A small contrastive image-text model, trained from scratch: 32-pixel images, batches of 512.
Rows from block 3 of the text encoder of a small contrastive image-text model, named by matrix and row number. Rows with one number belong to one neuron. Each number is 128 + 24 x the weight over its row's rms, rounded and kept within 0 to 255. All counts start at 0. Numbers have three digits each. After the name is the row's rms in percent of the matrix's.
After each neuron's rows are labels from the 100 texts, of 14848, where the neuron reaches its highest value: "fires on" is the input token at the peak. Only what is clearly more common there than usual is listed. The data: rendered made-up planets. In brackets: how many of the 100.
# fc1: MLP up (text_encoder.blocks.3.mlp.fc1.weight, 576x192), inputs 0-95
# fc2: MLP down (text_encoder.blocks.3.mlp.fc2.weight, 192x576, transposed), outputs 0-95

fc1.284 103:130149137129137195126147141131171132120091132105114112096107115175133154113125130105140120108163153144088152124098170105160142083121133137143115137140112112164157129160118150116125148121086126149127112101136101144107130112115139155117118087140133105108121099146115137135135110130128100150
fc2.284 156:102122130132141155120130149165132136137178131182137113148123131103135117121131143134118112120141151131139174114114124102156148158107100126154171122098119130156127111115102154130131126101146123123151054142134175081134135083126158109146136108115121106147150154110124124126123123122106179097
fires on: "moons" (100)

fc1.107 086:112140145171108134092141126146131138103136118136153138130120126161134072094164115136166103127134149139147141132148120142121121179063137127125130159101143164132149126126112106114109144153169113126082143130137171120122161091132128115164119126141121109100143102095182143148132137137137110126
fc2.107 133:113123137123130123121158119236144129115069126118134124128122123109140138040117114144122140131132129180141132141134124139130120142024132137136125111119166129147133125120129190144123146191121134170142129124122127127128147092119133136141116135110121119136137123134123138133097123151122141136
fires on: "three" (100)

fc1.131 083:126136149158109145084143119152127136098133120129162122145104124162119072091157124132167097126139138135142156129136142130131112163061141126119122146077128144139154133118104105107121147156150122138073136129143162117131163088118126129171118118151138112107140094088176149138146133139135117115
fc2.131 133:118129122122132126122153131234136133121072127128132137136126124121145135044117120142130134128133127188136135137130126133136124129014131135127128116125170134148129122124129194137136147199130126165146121116124126130127144083129137141144131135113125119134138119132123141129111131139120136140
fires on: "three" (100)

fc1.110 088:130182167138114157120157127150123131097106130158116112133094119185096142100121100107170112105154128120106171146111117169150135111142143164093123137093107119146148141124114096121168158157102115162114142106135139109119144093107128152132101106146138085112145095088115153138123105124155127119
fc2.110 067:160145133111139156157152181215139107138114098163133122110119184102131110079147114131142127121148136179106118128106145122135140105085133109097121139109108098090136117109108198128163148167103136059170135092154172143092109097123159108158135124112122147134165111137117124145182117136109118128
fires on: "one" (100)

fc1.477 123:153151106116129184142136143138123134109131137059112159124103093125160140127123114145143099135182148121073221077114166117134160139146097135141138123120091112163127125121127122132126127120104155163143141117127095139139136118100162131125125121166110127120108114109121113125156114162119115127
fc2.477 169:149118120127111105117117123100134128115128132182147136101114161134157120112107129121116113130134101118134217116130128117125099114079100117153149134104163139151112147117115131134128128150142109088138111112110158125125125100150070127145139153108118168124118126119130132135126145144110141121
fires on: "two" (100)

fc1.318 093:126157163131098148122158139150125121113111118155121123137102112194107148101108095099161099109152153127094159149129126160155136110132134144101143133099103120146146144131115113130167160164088116160106150104117136117141153102095129148146102092142141088115151095087117160143120114112146133134
fc2.318 060:117136141135123121139154149196151144148129119157117130118104149105088147070135122127133129117112127191150134137107116146112128112091115145116120120107120130158147119117122190110118129164141148055172123139131142127078117102124146143146118107118118136091147127148109092140135132131124137148
fires on: "one" (100)

fc1.489 123:132159147117082165112130136148144147102118143092114138131108116144132137125109083139132109101190156136109188107131137147139124101114103129142143111092097110137126122129130141153128120148113131196113140120125105105166153109112190130143117126165131122132156142070091152098137115148116135119
fc2.489 125:141116134140135065090110142144134098131097180147122163094127137111125118108110118154140104122122160147118160156167125146098102115115148122121110159164130127134136127143143157148132152146143124082111110136123137116142170117148082115116142150114097146101107122135119137115139135105150128155
fires on: "two" (100)

fc1.417 112:125162171113097145123162124154133128113117130163102117143100116180118142106109088101159116098151129112102165157126108161148120095144130160099126142090102115153132139140126104117163158145085106168116147110124133108142137097089139144123101104157145103118147113082110150127116102121143133129
fc2.417 066:085123141085134140175153151148125141142131113187144094181128160128130128107129116126119109133137120176133111115128104162122128116099099138150128128094141131150154116133109173109141122133131112042165112110154143152103105099151119182126136144109130145142126149133129112113118100115123122101
fires on: "one" (100)

fc1.251 122:117152166120106177127147129155133125087089120159102115107110119173126153132124098080118103090162166126088153149109137169145130096155132166098152140112097117139123161140105130115150155137095110189136161107131115093132145111120160148122103107148134073122124126103094140138110108117131138111
fc2.251 092:159141099109134111123176162156167154141162137149142142142131148160125129142136118137137144152128115174138111144116123136138141122141151157119109145133130150128115146106129148154144147130154133038180114117100171145165122099090096153156084119125119154133125159135118132161130129100116116116
fires on: "rings" (100)

fc1.269 134:138127115129146184102122162120131121128109122091127130068097122133152124117135153126166112164131138162075186118102131113136146151148125099147101110129124148175171136132139138136119150126114134108118097136171113157145106120088125135136158121133117140127100071130147152173162136118137092161
fc2.269 133:150140095157130150134101128079160147160220126119144135122134116106091094167132146130122140109117141100114111185149143123135120109220145113133125132109107126139133141121112108115131126004152151096131126118138118114100123181125152137118116160132121137104114108130133127138133112109133133128
fires on: "moon" (100)

fc1.263 098:142155170131102174124157130163114131094108139164113118127103116184113141104132090098142097100155165119086169147120138167148135094131137161101132134093110111153147148132113128128156150134083116187125143110120125103140144095102137149124109103147135084114134106084112160129119110115131143129
fc2.263 083:166140137158142125161163167223150139149126084179146115154130141114115115126125120124121129110151159172145102154130124139108114103128126144125076149102120154127149126104135166135131145142121153081109156115108130156123124070119171130150093123150114156135117141092105133144118151132149140153
fires on: "rings" (100)

fc1.139 104:129160108113104190139133139138141138123135121072122147157110109140148137127118099147156103132184132125067232096123158122144167128135108129147139139110089094171114130144136125130146128123094139159129129109140119138137130108092161128132134116162124119127119120096138121121143112160125108134
fc2.139 126:158116082115122126119121119109116151132123146168157108100121146113131143110136139154125118128125122117104216134113153121115105112083110092197171142117155145123136134134110132169134119149137126088148111119114121113152124119138078138139143167113095171126124136111152122145120129131131163125
fires on: "two" (100)

fc1.425 169:133130126133134173118142132149127125076109114133113131120149123126107130127120134066102085115158170141127113151104168152153126106118155099123133139085151136121134144119159129170130127131100140163122145120096096105172167138137171148177132072101123090130121118128118128151127127095142146129
fc2.425 186:148136138132151154098081116146125160113161152111112123131162170139125143151101103131121134133131114067117138127110118118115091140105113099133176121109129137118141145138116093129156084082143129154123126125120130148135136178129143115132120179132106132128118139132129124148111132121137120156
fires on: "moon" (100)

fc1.118 121:153139112131131163116112143149132110072138101139103111130132123116127131122070150051176122139124139146125131129099161132121153136136141136121105088065123134153154139153158138117113120116096119131143120121114138154109115140100124133171144105102119121148152075108117142158159151090134149119
fc2.118 124:127130105144130142107122123147151161126191118138084141101121133156105105145129125115097147145091136124135105124104143103130135135203102146125137120073134136090102173154119120127115128045118138124054175137122120137163150196153113125131140121130127116101129117158096137134092158184139094117
fires on: "moon" (100)

fc1.12 125:164149137136087184140127120145143143077107116155113135134121130151121123104150101094123152091109147143122139129116169166124100143086170117116120153089119119170165136146124133142165120136137114135097150113097119088157143095086139146134088090162153101131139119089112155151166152123139177138
fc2.12 145:126109129118159120123110137188123158116127139063121132118140143118147126128140121129138125143126141104103081166138143141127101119130111126135106129108088137141141105104138118170127097117150120166108129119124120126126103162121170143116145145141112134090150107137129127133134126186108095122
fires on: "<end>" (100)

fc1.452 077:115144149147104138088151120154128124094113129131146133144112118166123087090140116135188100135156140137139152111141134136135111157069139119125138137073120146146153120119112113111133139154149120135092143131147162118139165081115142130162111121155140102120131101077157137138135132138128115130
fc2.452 106:115138116114140120110130118217140119129060127133128139141131144112138125041125121142134138139124122186133115126123124128135124132005131138136127117121163143134116121139134190137136153196128113153142131118127115137129134089128125129143118139122141123132131134132134139129107124135129152139
fires on: "three" (100)

fc1.436 084:109133145160111122083141143140134143117130131123165125146120132143130064105159126130165100123134138135152133122139124155120110166066141125131129157108137159129151128140105114103107143152176106124084135129143170118126157104136132113164111123139135115100140102082182141154134132146141120127
fc2.436 133:114119131119129134126152126231139139116074125117133130138131126122147138049118105133120142132130133191143123149131120144138124139026131132137119110113163133139124123122130192144127146199125132175144127119123131125129144093120139139136120140113119124149137122137123147132094121147125134136
fires on: "three" (100)

fc1.536 125:154147133120121180121167166159095116108113125110117135118081077149123133115117107082159112130145154130060209120101159152144139111155108160111131128100098120183140155120123119120136151127082138151137132095122117146124143115081123136124128112130090110127133088113123138156154099121137128121
fc2.536 143:129129116139133143115129128089137102126155147161128125086116164132147121131133136172139185169138086118119172131120184119131111146169096105151156128108174121127099111135103115139140144120168142075142165108130160137143120147158088116148153117084114160141107119128134128098114112161133095116
fires on: "moon" (100)

fc1.488 133:115143146123096163117129126162120149100114144100107136125122114138140134128097084140137109120205145141114202113138135151125123115120124132146144101066103108134120126122126143163126117152119131206119147121133111113164158113123198131157119130171127128118145140075103144103138130150104137114
fc2.488 141:149114138129121120096104127123120085139089145134137155112122121121137102097121122136116104099122163134156160142137133144104102103113155119122119169177131132134132115139147149163137150141141133084114129144124121123164172122115106129117139160104090122122101120130137131097154112093130139134
fires on: "two" (100)

fc1.509 133:138140137110127190142125156135114131107130128097116152125107113126160120125124136100144101139192128140097217147129129108142176126138124109145114106099114110225135145108149135132121127130107137150130126117135115144123139109108170108183152114139117143134125103114113120131160119102121115127
fc2.509 203:120111128121138121140152130114118131126133120169122148125110143132134132121149119145149130116142132097145195141132126125133124154125133144133122128127148146137127135142135104114119139117129119085130118112128151119157154109131092148118142103106134113149106145106125118139134115137105132126
fires on: "<end>" (100)

fc1.570 135:171143120120130171124132137148135114083108118138115121111137121122121138131119140067148096137142139144099136135088167135128147122131174107101117117068142118163142149128171138138125166121098136141143128105114120152131142130106131155167141081104134116137139089094116128177159150091150130141
fc2.570 130:117156131138151119130130145143152164098203117129127127122122158131120147131118130139135198132133110082149134117127113113111145155167121115116157112107179121128135121111129094122130108067137166120116169116102157122129130189159116104123129128102122164118146138145095117115112134145138087110
fires on: "<end>" (100)

fc1.348 179:130108091142177125130111131127169095138135141130131124145140098108130154096135158119151126123103129109130112102115154081152162117139147176106126140155117144152142105164137115092100137091103152108159126149109146185085133160139091127108160111085145130121144078161158134133158118095158134102
fc2.348 178:125126147130132134122102123073122088135170126135108124115129111122121138127124124122120126124130131076129126133137119127128126126171117115129136120141137122126124123146133079143128121033129137067109127116140139137142130198132121146108137120124126133130125108123126147134126132128136124126
fires on: "<end>" (100)

fc1.190 082:120125155089109134090152131136138102114112134150118132161109118172107122088080122132180100091150139141140148134124125150142118123087127120103139076088106134138161136111113125124127167156080166157151133136157168124147141107101142128129079117138152083132136088077120152108124111134134100118
fc2.190 085:131126132136116128119123148181129096133085132131118140132125129136132125054129130147122129132121135194132130124146128123121128130019131113129148132129117128135130114126124201127117153180132120136103116131138118117134128109133119129127125134126130116135126106137130129134129102104122121139
fires on: "one" (100)

fc1.440 110:132156150119132186137146140134156124140098114110114125089107129179137138106135114126146117102152116154090164128076142123153138108123140114142102126131109117194159132159135133127145161142099139128125107077152112131123110108098136162120124086169148128117125102141107154150147118136132090162
fc2.440 154:156122124119136131153136142211136125127174147180133122141125130130143122129128120128128132099160154125158196123131122110141143139130124139155145115112134132174155123122131156122137115091132123163130077129144182090122138103136150099119110100113128082140156145124156136137127116140133170085
fires on: "moons" (100)

fc1.421 104:121160175101095165106150134144131129100110143160110129135106119178121151121110097108152105086152168116095151145129132157137142096129139146102130132108098112141124147133107109123162155173080117167125149110125135110154152078097146153126101104156136071114131102088107152132126110125145126125
fc2.421 078:125150101176147115130174110170149129123138118143131103117109136123128148099119125137093117099148143167159147132101130132142159099109137164125100133145122173122110138124117165118128125148136151066155125149120138141122122106120134144122101061141133144128176153072142120133128118112136125108
fires on: "one" (100)

fc1.77 141:161138133132084200126116119149147140084104115156113134130111119147111138107133110105115149084099154142123134124119179166136103122098164117111115136104101113176171144144123140152154125148132127141119155122091104085159132109086147159127087097177158089138123101098100151135170141121137172143
fc2.77 189:147127123125140133121121118201115151125119150073139134120130119131131116129133111126136117144123114107109068148122134128122123116149117106136101125105065150124145124122128115117115105118142143176103142117119128124128123161132146135117144166147115120111123137152124114144131142170120085130
fires on: "<end>" (100)

fc1.22 126:149149141119122193126152120157118123084120110141105137140127129132105131131128119067123102113155141121107131142110172168133117104134168095118129127066124127154148152107148117159142138117101133148118145110101100088163157111110157152167113088135142123122142118103110147146145137106145156130
fc2.22 133:135126145133125119127099132151140170097145136106106157145103133102083121139141130118106124150144137092138091144115129140154138129118119107129134129144130138115155156132145105183157108091152109149151082119147118140136118181097161155102112150142105149143124144131143097175137127142140112112
fires on: "<end>" (100)